config.yaml
train_examples: 395000
image_size: 24
num_classes: 6
stem: "deep"
adamw_lr_other_params: 0.00074
Rows from block 3 of a small image classifier, named by matrix and row number. Rows with one number belong to one channel. Each number is 128 + 24 x the weight over its row's rms, rounded and kept within 0 to 255. All counts start at 0.
After each channel's rows are labels from the 100 images, of 14848, where the channel reaches its highest value: "responds to" is what is common among them; "peak at" is the part of the image that holds the peak. Only what is clearly more common there than usual is listed. The data: gratings and oriented noise at many angles and scales.
# convs0: first 3x3 conv (model.blocks.3.convs.0.weight, 64x64x3x3, each kernel summed), inputs 0-63
# convs1: second 3x3 conv (model.blocks.3.convs.1.weight, 64x64x3x3, transposed, each kernel summed), outputs 0-63

convs0.39 [126 133 143 132 255 112 117 118 142 102 111 138 118 137 132 127 120 147 126 117 112 145 131 132 117 116 138 115 196 114 125 110 110 119 139 120 151 136 136 136 124 127 128 147 195 134 103 105 141 123 123 137 128 140 141 155 138 115 114 122 131 142 148 141]
convs1.39 [159 130 140 117 174 139 127 127 121 124 123 141 133 130 153 167 120 131 128 145 144 124 115 112 115 109 124 121 116 111 141 144 125 130 140 138 137 152 143  98 131 121 255 132 212  99 133 125 114 135 128 125 114 136 150 133 137 143 121 145 136 109 144 126]
responds to: dashes; coarse
peak at: bottom right

convs0.43 [126 100 155 115 111 140 146  95 104 131 100  89 108  73 132 124 118 137 102  99 105 166 171  97 130 154  87 136  79 150  99  84 107 124 131 162  98 165 126  78 119 147 142 106  90 129 138 127 131 141 136 117 137 132 123 120  94 149 143 139 123 127 136 102]
convs1.43 [120 137  96 137 139 151 146 139 167 136 127 101 130 110 152 102 177 125 160 129 129 112 122 100 136  83 126  98 172 124 116 170 119 141 142 126 153 140 148 111  81 123 132 152 125 115 116 122 138 151  95 162 134 117 118 140 146 179 109 184 163 112 102 177]
responds to: filtered noise; very fine
peak at: top left

convs0.27 [122 110 111  69 118 117 208 109 120 112 120 113 100 136 159 108 149 125 109 107 116 122 169 157 124 159 113  95 149 117 100 104 102 122  96 121 132 122 143 116 141 136 111 137 130 120 124 119  53 112 125 126 139 132 167 178 122 128 141 133 107 127 156 138]
convs1.27 [144 129 134  70 113 171 144 137 147 155 150 129 118 101 143 108 124 114 118 104 109 107 186 164 108 128 131 151 144 167 133 150  98 133 131 162 146 163 110  83 120 113 166 123  99 155 136  94 129 134 118  98 107 144 115 165 153 144 104 166 156 147 111 121]
responds to: dashes; coloured; very fine
peak at: middle left; top left

convs0.45 [100 108 146  87 148 139 103 132 126 123 136 133 107 101 131  99 126 128 113 167 130 151 152 143 128 146 106 100  86 138  64 119 167  91 104 130 128 132  75 122 165 117 138 150 107  75 161 170  95 144 125 140 167 127 151  98 136 138 107 133 134 120 126 127]
convs1.45 [174 113 146 176 149 139  98 116  76 114 137 160 150 135 122 120 105 162 125 128 137 137 126 133 127 135 133 142 154 119 100 130  99 141 131 105 147 140  17 109  99 120 116 123  96 137 119 125 120 111 140 147  96 140 135 117 143 109 131 110 115 106 146  99]
responds to: sine grating; very coarse
peak at: bottom right

convs0.61 [154 125 125 141 122 121 101  94 140 111 118 131 120  87 111 117 145 108 133 164 163 131 115 148 114 135 140 119 135  98 112 127 126  79 122 105 144 109  60 173 170 114 126 163 120 113 125 110  56 129 105  89 115 104  81 117 137 126 161 121 128 135 132 147]
convs1.61 [129 128 147 132 136 159 118 127  87 101 103  93  93 120 129 113 146 151 110 112 125 116 159  96 159  76 144  92 111 166 120 128 145 111 146 147 126 109 108 146  96 127 139 123  98 118 150 135 204 121 142 141 179 177 121 132 128 144  90 135 112 116 124 152]
responds to: filtered noise
peak at: bottom right

convs0.11 [ 88 115 161 142 135 110 113 115 166 145 118 109  98 140 132 139  91 138 131 129 143  99 151 132  49 152 147 123 140 207 156 124  97 144 126 121 127 140 123 155 116 103 131 112 123 107 109 113 106 136 121  90 144 134 170 159  96 124 136 115 103 137 154 140]
convs1.11 [130 138  75 144 145 122 175 108 121 150 117 169 140 144 131  95 107 159 166 131 116 113  89  80 121 136 124 159 143 127 165 104 157 146 165 106 109 170 132 135 124 126 105 183 115  85 139 126 136 110 112 125 143 140 114 155 152  98 126 169 132 138 120 141]
responds to: very fine; windowed patch
peak at: centre

convs0.7 [149 119 124 132 139 143 111 102 117 153 106 118 167 127 134 107 154 116 104 168  96 146 132 121 131 124  83  75 163 145 106  66 129 120  70 124 149 110 138 124 122 117 146 140  99 138 170 179 139 110  87 123 135 162 154 149 136 138 106 148 104 109 128 127]
convs1.7 [136  98 164 127 140 132 115 157 111 127 116 122 100  92 143 140  96 116 130 102 174 133 119 133  95 124  77 176 139 116 125  78 119 127 111 132 132 114  97  77 141 133 133 138 164 167 154 170 141  96 125  81 132 155 142 125 100 114  86 136 114 119 108 125]
responds to: dashes; coloured; coarse
peak at: centre

convs0.33 [107  98 152 104 119 117  96 125 181 121 115  69 135 130 114 133 198 153  76 100 116 124 102 118 113 136  99 110 153  97 136 133 128 119 125 132  88 135 111 154 107 124 123 138 151  80 118 167 142 161 133 147  97 137 136 128 152 150 100 115 101 129 122 124]
convs1.33 [168 146 135 116 129 111 164 174  99 143 136 129 108 150 142 120 101 116 145 185 155  54 118 101 129 120 159  87 128 125 160 143 101 112 132 164 153 126 148 117 101 128 100 132 144 110 124 146 115 152 133 165 132 152 107  98 129 145 162 143 134  94 131 104]
responds to: coloured; noisy; very coarse
peak at: middle left

convs0.47 [151 131 127 132 184 121 150 115 124 145 115 107 154 105 153 150 126 133 152 128 203 145  79 121 111 140 115 106 182 111 129 104 111 149 138 143 132 107 122 115 142 126 135 175 113  89 125 164 110 176 101 123 147 141 176 118 137 114 135 146 157 118 116 129]
convs1.47 [185 109 132 113 129  86 105 154 150 173 154 106 130 146 128 133 134 100 128 140 158 131 137  97 146 145 133 136  67 112 143 142 104 134 104 153 124  92 141 110 113 126  99 100 172 100 133 175 137 172  98 130 108 149 116 110 118 111 115 108  86 136 110 148]
responds to: coloured; dashes; very fine
peak at: top right; middle right

convs0.60 [ 82  97 115 150 125 161 105 148 114 123 160 120 109 135 161  99 119 123 144 179 107 137 102 108 124 113 135 141  72 128 164 125 154 115 102 134 126 117  36 121 132 123 144 105 141 136 141 156  89 142 157 123 104 118 133 100 150 126 150 135 117 145 113 125]
convs1.60 [142 119 106 153 113 142 108 152 141 128 119 137 144  76 129  87 125 145 103 128 123 124 133 121 153 131 125 132 146 150 126 142 123 102 138 157 170 141  65 175  67 124 102 157 147 143 186 126 120 139 138 156 142 158 119 142 108 157  96 140 175 140 110 124]
responds to: noisy; filtered noise
peak at: top left

convs0.49 [153 144  95 125 137 127 137 159 123 133  78 140 147 114 128  85  93 137 130 135  87 121 121 123 142  93 170 112 136 157 134 101 105  97 101 122 119 123 132 134 116 105 137 147 117 127 144 147 129 158 129  99 123 114 107 146 146 129 114 139  17 140 143 135]
convs1.49 [134 144 162 142 115 134 130 117 161 130 175 139 105 110 110 114 125 135 127 125 141 129 121 125 188 150 155 106 130 116 149 167 126 101  92 150 149 141 106 118 132  82 131 124 154 128 140 132  96 139  79  87 135  74 155 142 161 179 106 143 114  89 122 108]
responds to: very coarse
peak at: top right

convs0.54 [117 147 158 108 157 140 164 153 124 123 107 123 126  86 154 150 107 116 136 134 147 160  94  90 113 140 115 113 134 115 147 121 103 111 166 137  90 171  95 144  84 120 124 111 113 100 168 145 102 126 114  86 166 118 120 157  99 125 170  98 161 150 115 114]
convs1.54 [117 121 113 114 157 114 137 180 123 105 150 102 121 137  98 147 134 104  97 104 134 145 101 141 108 102  97 139 153 157 112 116  96 118 140 114 124 140 132 163 152 153 126 101 139 144  60 124 120 168 118 203  91 151 105 129 124 148 123 141 109 151 132 156]
responds to: coloured; noisy; very coarse; square grating
peak at: bottom left

convs0.55 [159 115 119 119  40 148 140 135 138 115 137 121 114 121 165 167 163 140 136 148 133 107 136 168 148 126 126 121 134 159 122 162 126 146 120 138 101 133  95 107 113 131 180 122  80 114 146 170 123 183 152 121 114 135 158 125 110 142 159 124 127 146 116 132]
convs1.55 [ 99 130 102 147  37 127 121 130 118 118 124 126 119 135 122 178 128 140 124 110 129 140 132 137 111 129 125 142  93 118 145 124 134 135 125 120 125 129 126 158 117 121 216 116 229 117 122 133 131 126 135 134 137 135 116 133 124 122 130 142 120 149 130 116]
responds to: coloured; square grating; dashes
peak at: top left

convs0.48 [137 114 131 115 119 114  63 124 124 145 106  98 155 124 173 148 109 136  78  94 122 109 192 140 148  78 132 115 107 125 132 112 167 122 113 131 116 102 134 106 113 110 131 113 130 139 167 158 161 115 124 112 143 118 167 132 111 132 153 126 133 135 186 114]
convs1.48 [109  93 146 125 167 156 121 132 104 105 146 137  66 129 117 147 137 124 121 151 138 137 175 117 116 115 136 116 153 125  88 147 101 114 129 135  90 142  88  58 154 139 120 160  95 131 168 175 114 119 106 121 108 123  84 127 143 110 131 132 131 121 122 149]
responds to: coloured; dashes
peak at: centre

convs0.34 [135 153 130  94 130 150 105 149 122 164 115 111 110 116  79 103  98 133 153 199 132 137 110 117 133 146 143 125 134  80 129  81  64 103 108 132 173 129 135 109 115 161 131 152 109 147 117 148 120 122 121 113 168 151 118 125 112 137 154 105 142 147 101 124]
convs1.34 [ 90 111 168 115 136 144 112 163 152 133 121  94 129  63 106 104 112 141  94 101 145 166 118 152 130 126 107 181 123  85  94 142 125 127 136 106 120 153 117 143 177 103 128 103 122  96 124 145 142 141 145 135  92 144 160 171 111 148 115 127 145 133 152 131]
responds to: dashes; coloured; very coarse
peak at: top centre